From a checkpoint of a small class-conditioned image diffusion model.
Training: 18300 steps, batches of 256.
Rows from block 3 of a small class-conditioned image diffusion model, named by matrix and row number. Rows with one number within an expert belong to one neuron, the router's apart. Each number is 500 + 50 x the weight over its row's rms, rounded and kept within 0 to 999. All counts start at 0. Numbers have three digits each.
After each expert's rows are labels from the 100 images, of 14848 (inputs lightly noised), where the router gives the expert most weight on average: "strongest on" is what is common among them; "colour at peak" is the nearest of a few named colours to the mean colour under the peak. Only what is clearly more common there than usual is listed. The data: flat shapes of many kinds, plain or patterned, on busy backdrops.
# router: router (model.blocks.3.mlp.router.weight, 64x256), inputs 215-255
# up: expert up (model.blocks.3.mlp.up, 64x128x256), inputs 215-255
# down: expert down (model.blocks.3.mlp.down, 64x256x128, transposed), outputs 215-255

# expert 2
router.2:483551560582412531566422500506537477444593497500428569463520507527540455500532445532520539500532506442468434537520577519480
up.0:478506451500555443471513533478441526387445477424525476475546477499449526492437568442567512535479431557489513518414412386545
down.0:501450412516514398508478460490452536471584516488525489489487478491566560459409525469445561438484471513540501503399486526663
up.1:511480482517498508522475508522483504489587584479552552509455536521550522502447557511478441503525526405563536551497540526475
down.1:471540501485480518408486521440500487453515516419505414614504380554516519462474521475524431526458515516557519454489490406544
up.2:468511429481650537456517469520461485431456557417527468460446426387509475570621495382537464548520498520437575465545499547505
down.2:478479468509531415576514515426396527457638451503522504426479497500505544442504501437507528442464459510502480535464450497605
up.3:490451465502560507422428441474484503497465534496531558413541464424415497527521582421463533452508485498517557516480472475488
down.3:475471440553590441600494498450447520500589464529446569416418466499523522516495502413468534459541487572524469509413454512649
up.4:520438471545545458424516496445447532456446484470521520458559508374531529523462581414538529511523436532530499496422402435540
down.4:492467424531543430520473473452505504516578462511509540430446506494523482516449521447494558503518453512545503570387388537645
up.5:505505542474482454349425514497526568555469562386472582576465446535510542450417519550551440547469483478537490560387452453482
down.5:587496565534517554553594430488451450471464492494409454495477559508427431475560501460434462501492491490448483447505611528447
up.6:549530530467445550429540437551499476637504439436529499518534521501518402450380462508523525514452510526625504511501447541510
down.6:547510472550508486490521544540526559449459575530482461465579483494502557496502562540521489467549446482503441443549567456464
strongest on: count: one
colour at peak: grey

# expert 27
router.27:504517606565399493567490540518438530585482554551496482539590491527510545447520538499537534559389508456481567513546548526512
up.0:566438536521544512438516472445508461470495513463542544465493514530494492421487542449518526476486429523518447528504517467519
down.0:450576508485418480458483500523511455465473455484521406544473559497548437507501494568527505481479501464505531499438420419494
up.1:547486501482463471595473478429547550520474580498471521527466437546453493542548447547497414529440467561428551584416408444544
down.1:504531483528451587511508426395533503536415534625514541488517490532451503516538423540475568547513437451442570539492533489433
up.2:509468472533602488523351531445454489465500444446531538474439385458464512458561542454510518489459480497481442480410483464547
down.2:396502550548481422475402472544475492513501525546571512442481625475409444449500563501503545479461467511475479532467505542455
up.3:444470492503591526473554402503447511365443507465586507457391481518505497515445474433444512437522501590373518441515451485527
down.3:507471484487547442500469459576459568493583513476539486466481597497498494464455520474505603474448538559543456503460494527631
up.4:504448444524591487556482389512520584551581481513561520513440445550469532483474588472392449464489493453551525446448485516582
down.4:486375448418609570441473413522513524458509487495505526569409480553582462446485434560478455514446540497479433497487501470514
up.5:497491537519505457600428523453425438512478495590498544490471583567507527559635584442539526520513471596461541410574513439586
down.5:478474543535487475417504494458478476528506476534500512485550538429471479447540525440573608560434473533554524527526377520561
up.6:457487519484484512470479326498551543497508525473555516527427500522555442424370508484499547517456446471521503539546450566577
down.6:531514528432543520535590557500511548524497510473508461514585433540485555511546508553577362494531478474490505459540548437467
strongest on: count: one
colour at peak: black

# expert 3
router.3:538525566501524493425488577624478492473483450434536526515479509458468531535414470521506602559534497540520485500552441522552
up.0:491472452445487462549528462469438551574523520422540517457449461442575489460490471459589521397498587492480472489525450497479
down.0:576519459483539412562512500483489511457441582493501464524436396435549495442431467423487564461491425564503561541487404518478
up.1:523476545420469509577506540474427466479571440485455513550448508435550539576550499437503551433519558599424397405532470536565
down.1:484441450479514448446543464516576493526385532413533436506495546396451464630512559492463596492417515501435533464469432524466
up.2:525401420467667480544470516524471480521429464525540467446480486464474502360450459394473479515524447509562507474474493515517
down.2:590550564550511510360442584521507512506516482468521496469540588407484595457536516562577455512565411452508505524487460463429
up.3:580409466469533570471514513491414549477483538468533496479531532332513463526487484457479441484540414525550559456511535397458
down.3:476453514483453478569501441422509491478552492548430447423546497528457465473570538515433481374450535500436473514441499564513
up.4:404457481502648461509513564446492489399541482539518513481415431541410490575499544482450492412516527415508529447437456416512
down.4:419425448532557505474511616562559495414566466511472457488530483444461508532412585436512513447560595574512513488443414530575
up.5:497515543527439520438532445458398472504485475504492522441458556407509436501487483427503522475413443485549441452503527523526
down.5:397591513457409458449453504504436538551521473498482531483602607414447510511467490491540599546443414583546498510503443418525
up.6:497460528516560497478549448455474457459582412437480462403517618534431505372527560478549460393389485555566422500488532475528
down.6:520519546550482509364484557485495508457542510491465532510536678520506568404538629575484565457455453501490450463438525449540
strongest on: pink shape; its colour: pink
colour at peak: brown

# expert 15
router.15:458546564530462591584497457460511498470555506524392510552585476523532485469561491551454522520461522435451500495582554575514
up.25:423461464461502423526550427437348458522496496554504505448532553509442483491522498416440509469459533532508551429478491425516
down.25:415504590484513502522431495448453426470554498511540548510449563464492453444576487447549603520507528615499497506544496515496
up.26:438391454493609469512570473509442534518503521510483534459446507453470582499530613424456520437542486521483476576520523357519
down.26:409546579549415539485389551532437445492542519517609551470559588532438486466500566493588597526472395495522500549540425530447
up.27:508438441389534526411494517451514447442471528458507495477483521520482511461433518507461552500413499539522502429391548506484
down.27:493506557540438498466590581564504521500464499412481526481578539498493578435441551561490561483544466467567436482476534381418
up.28:584488573479558439614608397450455480536512498515521390491513545469477518477569538423520482468487518684572497450669544570530
down.28:500550515466494525531565521425544552528548448510560440497563443507476530436468488482578494495480495527599593557466423489548
up.29:499579564563452515520497475499555535465483502628451494429561520550450536514556520478506453435557416438477555532524535560432
down.29:506449448491540387474487469461392489514528465466501535478475503403471502485447525351478506581410458492581577475470406484579
up.30:576407556478589507446506382519462447504436479481512531502467549501490465565475495381517562506527461588442483529449499616501
down.30:541472538488574501454361492500435452490489538445510569564506474536529458534473528443497545597469510487368510534512443496530
up.31:560481540457539439560563422445423448521498479507482445483518524499465510439520454415431575480484494662576548423557481516553
down.31:520569586462407544534496561444502516554616466500559444524585460553479482454478497499582515499478529537589576564475472497496
strongest on: count: one
colour at peak: pink

# expert 41
router.41:542460462495512414468530452476538537472516451464602506416514531439476485475470513461550472460565460625497555482466467456486
up.0:535471482419461478515539515443482534619488568491461488586571533433506437431468531579540552477388523518607536432467473561555
down.0:478457514558495427524419491480471382532626419543416538470470464484449498602524466375461469492489434514544531447542499478448
up.1:499498503499531485529461546476543448578425603447477466448384552520577497391467541583496461433458491472457403520472610478510
down.1:537514509460465468513511446485499525475507473629495608593616590460518624502529510402413573443489553500557528539482519552493
up.2:524429509441582574433591510572468539579535578576494419465444498447559579511508442486505524449523557493546502460461499496528
down.2:427545461566534446594431554471529405543504409511495535554558496522432474508520422553458474530480431476545504509504509471430
up.3:471416575582501480491548557547497580486531575467447537463512511522550543583492493534478516527524510468455462445475531510466
down.3:588533484419523400496496540547480501501463471536421481589419401466485521447546474449516541526455534463537519480505426532484
up.4:555460492499573422531473424492492477484489489623488559510480496551528492538523512511531522456441515448609509501563568434545
down.4:488506531546435585461594523454483470522512481465458536506560545501487463535501421481455525398553489496480489448464419598487
up.5:539491573513514423485457500500444535458387447618467406562486439599517616429459438431406521490460513505484414510522516476450
down.5:457509436541532543529515507507480498555563522435474579527408576457564441548525630572507516418496467505510610423523484529578
up.6:454487568429540508496596483546505470513531539566505476499513419455428513569519458475489568424509513547616547501499496543547
down.6:507547471510495442468397526436436500439529438532432537453452596506535462495470543489457413526532445491457518430480432480475
strongest on: green shape; purple shape; its colour: green
colour at peak: green

# expert 60
router.60:464514586559430565556473510501515464477480541546423532505572501508557500440473519532455528500426515472485484477542601571485
up.0:578414453517535464465516549539461483534488495475540504484483593517508514532499551480529457461527506462534501520455438527633
down.0:420463540444440547527454457485413416505457510472477504554548471598563447527512473459514494485464563514532532496465506511604
up.1:510383533529593438494389521407344441465465518459488517480495444444421526450521511422452544530429502511502575471431533495544
down.1:468439545532501506571412468412376476474530516484505537449489529471473501403532551406504472488422544526522560529416525464515
up.2:487397448510583416486521541413413530465488549448548524511513529465457508451497605434474505434462526550514558446456455435548
down.2:473478518554484498564400440473375468514506527526525532463485541480492553486559553354472461454495511473571574553442450460576
up.3:512523483498510442494463464493499511475448510484497504556554504505492516421417522443539480434526468581563523530530432429599
down.3:552509485553498562503413479454514524476604540534492476522506481498562528494500571432473485429469489418527566503440516516633
up.4:485506468474583551533410494514577520498496485479495553488529459523543473338471473527491460527524486456457513512461521521519
down.4:488556517450426573490483507482580544509443518448562452592540426548489512550518376586644419482497553485561395536568540545423
up.5:515565484584516449497543450518491527545485480404552555500530467432417485515496540508393452544532573427543561515543536520455
down.5:466549538381448480555465457565557489523522463464488484522552441463493526465435477536496506523538501568521463436501591511520
up.6:451564545538458533482519570471493500439587474496552485492583582404523476511473456504562600520436477544524446509494413448506
down.6:461464569501538490484463443510487428522516415414471523519495563558467538527571502426514543480501588512490482474519501528511
strongest on: count: one
colour at peak: pink

# expert 57
router.57:482537502545472609555541368460515418456439562478392572419440461531546468537578522512402463448515500444441477485606565553503
up.0:488569410530479536427516524557491475445459478459518558506551528511541452490448549487519493548575474513636479530459429453524
down.0:496588499474574490484587514487415392477420541477480548473422468545565531514562512406422457432514494495429452519409484452521
up.1:491415465506630524558544405437469535403462497470496427449441544373488522539609544378428500454453415462525505401513486503455
down.1:456453570434424540506449529451432533522505473467521493531525474626517575377514420521565568483430501570598505489415455441571
up.2:519465428480500478535520458505479403460425481591458523534475453533457514508594545451552498516434500510484501468547476463562
down.2:513533436553534503431533499538553537472528541492416509510472503498557498496515644509520433482537509460461443507547568486408
up.3:466512476403483510516561422485487483565508465562453508543570521437480474516514498538434535605470452497429519501563469530452
down.3:548478412564614483418513492461542512494594525520476507535398461502538518475459590475455411535516422427489487550496458508503
up.4:473468490539569518470513450538515499499438551527432490495419564609508464474531477546424401504453491522434500500514619553445
down.4:458482445502493477501466446478596440469526435561457552435440442462492460504555499465489566495554502554469505456540442468423
up.5:523511489435552443386618561532583447507487598455564493546660593479418539495407511543530460427575587484502397523518533504501
down.5:553496520520440516492562517525489496488452592503485515560550530389494499434467502527502442666456511540497518476524603518468
up.6:519468436453555472497461506431513533480482511461527532534460550459580537498489534400591477443508458601513562495436438459549
down.6:544661581555524515443514534493440465519420536438417553537442491506525521510528559478450394539520523417472431588537532548468
strongest on: count: one; its colour: grey
colour at peak: grey

# expert 42
router.42:483510465520518509443401519501571543562551411496518474552456429453491482481521484520549546581441468487474561495442395544545
up.0:470533529558523618514596450481362427476493488588492456476535513534488466500491528400502488453468483533479510433511508627499
down.0:537487584559492505518498553460453454529514448562486501479578534507443484513523500467606571528445550468531619467515475516482
up.1:482527514473544496507571497537452406519449532479483471421491551331527518459570544477541511376467614482545388444516461564535
down.1:482481531416516563486650444499492442593485439464496544502520560485511492482515452498556485550480503464459438529452482521554
up.2:592510541595521527551474480450486494450574502541549429434533485454514517556519508400479433570578363600527549493587514541421
down.2:407431537496486508426471506487505448390448526502483531504496580536478417435558623545476571447461534460453411493472486439445
up.3:458485571544529480471415548484452478513462437514508566396458482422509439542511454506500531585471439458498509510550502509495
down.3:431495395465433528419478489524491444525546502556526400516450528482430412592403478362574525479528503496540497507513448513456
up.4:506521568500395503511589575546459528460483589459409540517541492606479501446460490595485450529536592453516409493530573476493
down.4:486471606512495592552538434491460473452435550524424537498492474566485472435558478528457519476510518447437478433533637493463
up.5:493416482482535510430447541552531503636488490474502438537483522401556560516504471516515450415503506530610453436580534529489
down.5:487507411505516477523408542451532446552548418568436478478435507400469512543461436493526539513518483528499597518510549525498
up.6:579569509506554452503582519517435428501487553543477485440471594533480524494454641486510479325494524531506489495495575535517
down.6:451438471535543474352508493575500470472567509513496524499432572466496443576462613501465548490476476395399425456476494517497
strongest on: purple shape; blue shape; its colour: purple; its colour: blue
colour at peak: purple; blue

# expert 26
router.26:460530540497455589589524525510495459462530531481414494512505437555568594578504480507430470516541577466482525506564565600489
up.18:457467480445462447482504571453479569481486420456527514476485539433526486436474529530497637450489438527519520437452528401452
down.18:521457532477449572475521573573381538515506594493478497491472479553493529439489524457552533422439515378500420481466524442505
up.19:584512472415481555584535576516507497480464474552529493495525527578490528530474473554434536507525496519533574473435567488533
down.19:429445539471459433475425492549373542472560508462468522561470546423493532467483522400530531463387499534443550483486458416486
up.20:468489426498508425385527569422605477523484640420550484479555481494456463532431503506457396486513497533555390438457527459455
down.20:496525482513397493433606597572529492497474522504437544488517558505522497448528534627545486619502460520499431495542586404397
up.21:478535410445470497464460546527520519575490472539470484560523503510503513452401446518617476513448512498471520533387406559465
down.21:536488471524447518575591488444470535451492594479510449441513415519496512527492463506583495487507528434557467504562595497509
up.22:590438557471532421384463524534419538556523498433554480517495590419531511391402504449504520454483479527493512540520462474422
down.22:433388557394515552551410476471471547505445497512511505512506505444454430483487502458556517452435504554614562540450514462477
up.23:398448503524438549588435451512478573488438447516528491515399439556545522515589440518537506405422452557490481472492489388530
down.23:561484529535584450465491474504450563482529505459502483442478528534409505443492486493543444511520462569511507532462552548486
up.24:448574522509417537473543459592515549437521546528396473468535482528485490470487513486511507465444491469505511488487575510492
down.24:538525467491425509501475538438536561516484547500582530550542566385465411509448471522491550512516490529548492534434456468354
strongest on: count: one
colour at peak: grey

# expert 13
router.13:505563599535485568579482510564538450517547568485474460502520447560532454519515425571473440412452564455498424503493542575543
up.0:489403484584502503505459428436425464490489537528448540444451543469520590462544554345507452558444410536648593466531493525525
down.0:536546450487553493543486522469465430550577500499529505512492463549504597483539504411476596501534531530520549509503380580620
up.1:524420483482553473482540476403534511432458502442496499517555503466465577472571477427518525527502459550571432449453452412530
down.1:462464525464478523510521574473459477475534539404580444587515468569527570461482564473587486513476558536571486466532476449552
up.2:475433464485522553519426485505450512477517497463462589481450443435503544572500488439502520509485480464465522505485509393469
down.2:438548533428548478531412452500503448556527522571595551414514537506422458522598480490462507471473407465425484479519491554398
up.3:451475435539465446535450441411463540479519497551490554502486482441485536502564519441572494566470433437473585517593468501501
down.3:516562551444581528499482473494570485547565530519565532523466496594497499583538494475506587489479472476515452574494449579515
up.4:518484373517482460573489525446401480465494505503527616508465551396529492543502556390517433602561477571477509519567548415539
down.4:491520523464614503449500500483549517555594484532540566490476487531485494602568493467476625523463458554528437559532429532510
up.5:565568480505627478392607551455451407407510499533506470436517586477436502516515571433549439459476501473586503415538452567426
down.5:477460435486530453558497496447502464466543505516551462434550564508460498499515472466519530376505525547454480461423531417494
up.6:522452487467568472485546504386443519512479469482495568489534553419484561473433485455537422586513425546537618474509537485484
down.6:499526509448570491487520486550546487589546536525544559487509562526518527558531544472534583489497498552516482529550430566540
strongest on: count: one
colour at peak: grey

# expert 23
router.23:516421400409573419483539498467510516492436505475519579431432533491516509550439536437475552527535449510513449596478508457500
up.18:481545568527499468469511446484462468498515503530405457520553501602444510411542551571547487453448556582411442454490469577560
down.18:532535548468484491437464566553514460444565513470491457534477426582516548506510546508507563482488552536426484423520437493587
up.19:414567510523513492502587518508554463529570467477467396522503556442473517474554473554498368496485450610487556428531439488471
down.19:431501443485487572490548518540507504567565397551573439517551494538504534451455410505549369536563513521462598503582498460449
up.20:533529570519510588506378497501541528485567507562560442510458506459579445493634496437542494544550458492456495519532521572480
down.20:551637536510444529522593541579592579635505497544537420464618465530452535495480459572554435516502436486589526487550456534474
up.21:505488492427486454472434553471443504535521450439546527613494482545487605478462575465429519553477494508480563531539499427514
down.21:530465495432528429456520433496556520383498523469572427573487369418553523476483457493521585512450513477504458414556498561492
up.22:479451479516528388484519439474500520531467520546503482497500376574474554540494565533469495407491586404504477499541445473586
down.22:431421448570414594469503428569500561471522528445432513556516396464517474505435557442497559497478508462537418451498481525541
up.23:506508510474518478458527480517539432620478600529544535455545584460488519552489500481469443489504501555475518488584517515462
down.23:528472552547591517501559469457489530493561558504454553443483586488463454497553516456512468541532471541537464454573572460471
up.24:501502480431545540518505463430489457516450534550537552475493526523574548529472540480448497464588536567536604504564535524556
down.24:425425458463553493587422427444535453466478503421463555523418488423523497489476452442418499469568517568523490512493576490536
strongest on: orange shape; yellow shape; its colour: orange; count: two
colour at peak: orange; yellow

# expert 9
router.9:557440440410460399435502522536542543584472477457537497444427510390468510510459448506492536509519496509552539537505489457522
up.0:572465419485467431454465425442582505495491479511433448499500549430503490525521489490512449463530431523502531526496418511515
down.0:455517527501502549538554495490563438412459481527449473474542523461478489432467569526495511570529426513485492480477551480428
up.1:450485541456460432500519482478520515520515482582559456556537492506574483496617434459536456324485495537554504475492448429449
down.1:504446357519484667563508534452486522531522440477403478509529504552606549524499504530463511513485443462492486478489528397506
up.2:459446398505521550552486499474476450448523530480516494417607585517500445482465490460508581445512510509456491407528547495458
down.2:599513564575524420520533533487513519545595475587495498411479478369483528543532420497479548474547562526528516564477528507504
up.3:445507505499442487521512589484436473523520515504491542531480499428459486511467478479487528532469496542622518473461426503473
down.3:521481452470451512557505524509549513419461576504508509513494356441489516549401463443496534505409507496482581432400497475573
up.4:488486606460488570470539436522448491469457459481470555467461464438469587510512511532551542433433519378584533520489517504487
down.4:479547407434457473478482585551516473574516562482514410359500478556448461391534454480469472509558476582385442471557472522528
up.5:490506533482503498534527486463395438522517458488482487461455561481610456525488491417520516475462463513478532530584524551514
down.5:410486497429435426509385441501496473493524400409448541521428534466488409531497445480455610497424517587509514498427431529539
up.6:492536577478487509494501519580443434521487501495473513551525536642428532453530499610503415498500510506458465493525557492470
down.6:509563573463451593541546585486504437485547460540468482576543445576502513426572481514551497560501547511447555456579548491477
strongest on: orange shape; red shape; its colour: orange
colour at peak: brown

# expert 0
router.0:588460443448503461501554468517447533555424403423495521536481520483412497487367444483458505561449443531561548455434404487559
up.0:491434557471540524500429424448508479570501560518470470559527463486497552420528604539566470409523517502546533504519568585500
down.0:573506491549458488527407520497463464525513475480457531489516527475502581464560471494577445520403449519572469542560556505477
up.1:459455522522478537415498529552588501592561511530514558519494474421562523493531438544499547432500530562572466401528466535496
down.1:508439437539550454518434552480566453505497420580467465464455515425448506515473434480480566514522528507507616464420581458473
up.2:503451592630536480558575546490448585383499581408478503452450489511515497507467573494513544440474552501486494534486535463545
down.2:499487551521533516464600495500502499447430486494503530477551474546501497522492543536492523514510529402475450507409478490475
up.3:481550542629525552464503486512536565500510494525582451474424474524495577495495547461449452509582453539518547506551476544434
down.3:494517515535566484573413520476523503523448452535535517425392460533450504404552523530515402443576556505478646470597535552439
up.4:510505483648550503434448383524586510502577494455607443569480408497462473462572561492452485423478521452551437429514387527495
down.4:547513471468385420488471519511504490533509466535489472457531408426497541470518514474572434480517510473598529494596495525407
up.5:528455616489500543532434482448413508531517485446421481561492449534542506376537523454492560411431510491504443520525480592506
down.5:491454540546509466500446544389491465417518509510481512535426459457507416467514483444606621552409532509542555511440435531560
up.6:524526461471522568490479431489492428575578488411482538502496544472534505536553462441593523512481474574532520529512476553481
down.6:546427529487415503490504510514436535494526484524436505475531453517522526442564526489622525492326515477558470436470566475538
strongest on: green shape; its colour: green
colour at peak: green

# expert 43
router.43:466552563480463549592531530491496454426531509533445534505517474546519508538521480499536525497545535484453478545589517524482
up.0:526454537493585470426555534522446503494492469491576444521509550379525495506439487466540469560504457519523578453452439572600
down.0:496500497422483521532503493406403587510508576513497491510490410499474477394421499452523509494481519533551570502467519570604
up.1:571396410550518589423485440492434496540405582482426523504574557481498525492421560490436434464534436508523446556445548455578
down.1:529544428519580465549429529500387511528576545461526490494518530517516544568481497428475548371517534549496431540514467466616
up.2:520402416560523500446545448519433528474429539431543515511468589447496476530448643441480456458502473472479553534439479414527
down.2:436484382411474510540408513476429534480589527523547507515478464607523482560536466462523582446549527514496460581507487443630
up.3:462424458510481462438526546453516442499519606411505499500487520482524494515465572461496407487526488571497340396538501404486
down.3:506491487541489461453588588511565464469544475488455517458492489518417435491501600561517476506505464508490370434536592480404
up.4:538467464435612525480541539519466550484458468523554453503452507480462496500400483436508482430512456626538555461480448566526
down.4:537575484520515483548491457463425479512443487557463489459465501449498480524451549435459466446552534442606593518530499567560
up.5:447514605580398519473467534549459509535446525494457526560486481475539508517552481549492558543410491392549586514574472458459
down.5:613532467469560454429530367511531526471508470531518463467487533416486416488422507558414515514500445464474490502452519572493
up.6:520468491495533526417525526501469542511401538471501503512546463515478509440410508460534516460539502589521471525435484453508
down.6:570553507514556471576474371432501477469462536491497500491541494455516500565440493447490512453565541419608545590529448508580
strongest on: count: one
colour at peak: pink

# expert 18
router.18:452581567566444480580495576565455396510457491574491459529505482568534536550536545481616476524510523421467481539548541590472
up.0:466532477438555450641534467419440528454483502459518504411456479387452535476490518386522598490526448518444536500521492420511
down.0:485490444549560468512421471577516584546483535516508522481445547492529547585465472509580501455525463503509439556458505537572
up.1:602487578477512504460507503463545535581534543493539501429600561477413497460482530540524603520499426552554470531560463486442
down.1:428474505542530382489533557437486497539540498568532566432520536534403529464537573511575604535398470530511513416555458500509
up.2:521479502541478454543498564515491530508521426489454502529500401525522563515545549516453372443525517440456509521467516508510
down.2:517451466537523480507449463512478528506522496404527484520501460418490493448406481495369466477481514492467529445474490506498
up.3:478487424370513388571568462423533520542486499496473541392440551450470540528502511446516516488557444542487463534578482441493
down.3:463453459488558442437467491533521525482479555487502547524424620482535582571484589494561515501525467497561445561500506491560
up.4:443436470451521494459490473501457470514534482491469500493492531499494455481475569459455550508542493577458476535503476453551
down.4:554411520553552516376422451573483538449536573383448481625510467437538497499419554488416578485454499523423452539474440473561
up.5:499571530532431516570507483446440497456476407514508462404501446414415442434473524444473525498456372521464510404541503427454
down.5:500509439495511468443456472576503571551508518472499518532471463512529617503400526490471489487520518511512511532446506508586
up.6:496501546514565552486416510544495512568493494465570510465501442489461544535396524451462546483532444471468461557408523509429
down.6:490539487467446567504380446621482501559450538491553490491495564463479426509457423532421419458542455426457457518490549474445
strongest on: count: one
colour at peak: brown

# expert 12
router.12:413522426415551419486525541454574540438533475513563540523421476568547474487519561498554552461558528491441456523437431461516
up.18:493520497603534538426490480504503433468566489483577409393516510491427486529502535446484513422563485460469536556468551545489
down.18:575558409406414533527460483399552490483518490516448428501545522551468540527563522541484513493435489542494585500529561433584
up.19:537524541448548406439616533510447476452483464541489487421451550492544516481502494555502523487518549534501541454492516538522
down.19:517510482434478497592463486540572562507485477497525486459498578550481563584576449590433531459516489476522488526541469454478
up.20:463491510450570455513586510474467480412468510477531502567406451495472541557524603412487410559406505470533523524501516552517
down.20:438462460488512472440509570398566519491432451452449480475470515578456532474506613472487558515507526415448554566389501516534
up.21:568447541467526592528540513422484444479458438469520464449471502483372416394419461471487596441389474538510463555489525511576
down.21:416538544487460517524476545386528466455458541553499509498513517488449361450526485550513490477485498495505527467404574459459
up.22:574507427451546541582510445500478448496489476492539496436523592517523509562495505428489557567501463603450558496512612479565
down.22:627480593573592415502460504556426496560514497427511542530518633489481551577457461484457568535465496485541472578443572551557
up.23:588542481505477521553500536436491445509604493481518476573572502391501478492550454469531479526613538532484499498542537584553
down.23:496503492386539461425593423504501470548413552466529544500422557524511537514504546547466467527443468428463473505485422513403
up.24:533529568598507578517483442501485517499568384525493448498507474512547429518590418496564493686451405566448551430553469576508
down.24:492615498495396532538641512477562537530504465587560464446567502563485531516487438522587520546550470536505602537574462507513
strongest on: pink shape; its colour: pink; its colour: purple
colour at peak: pink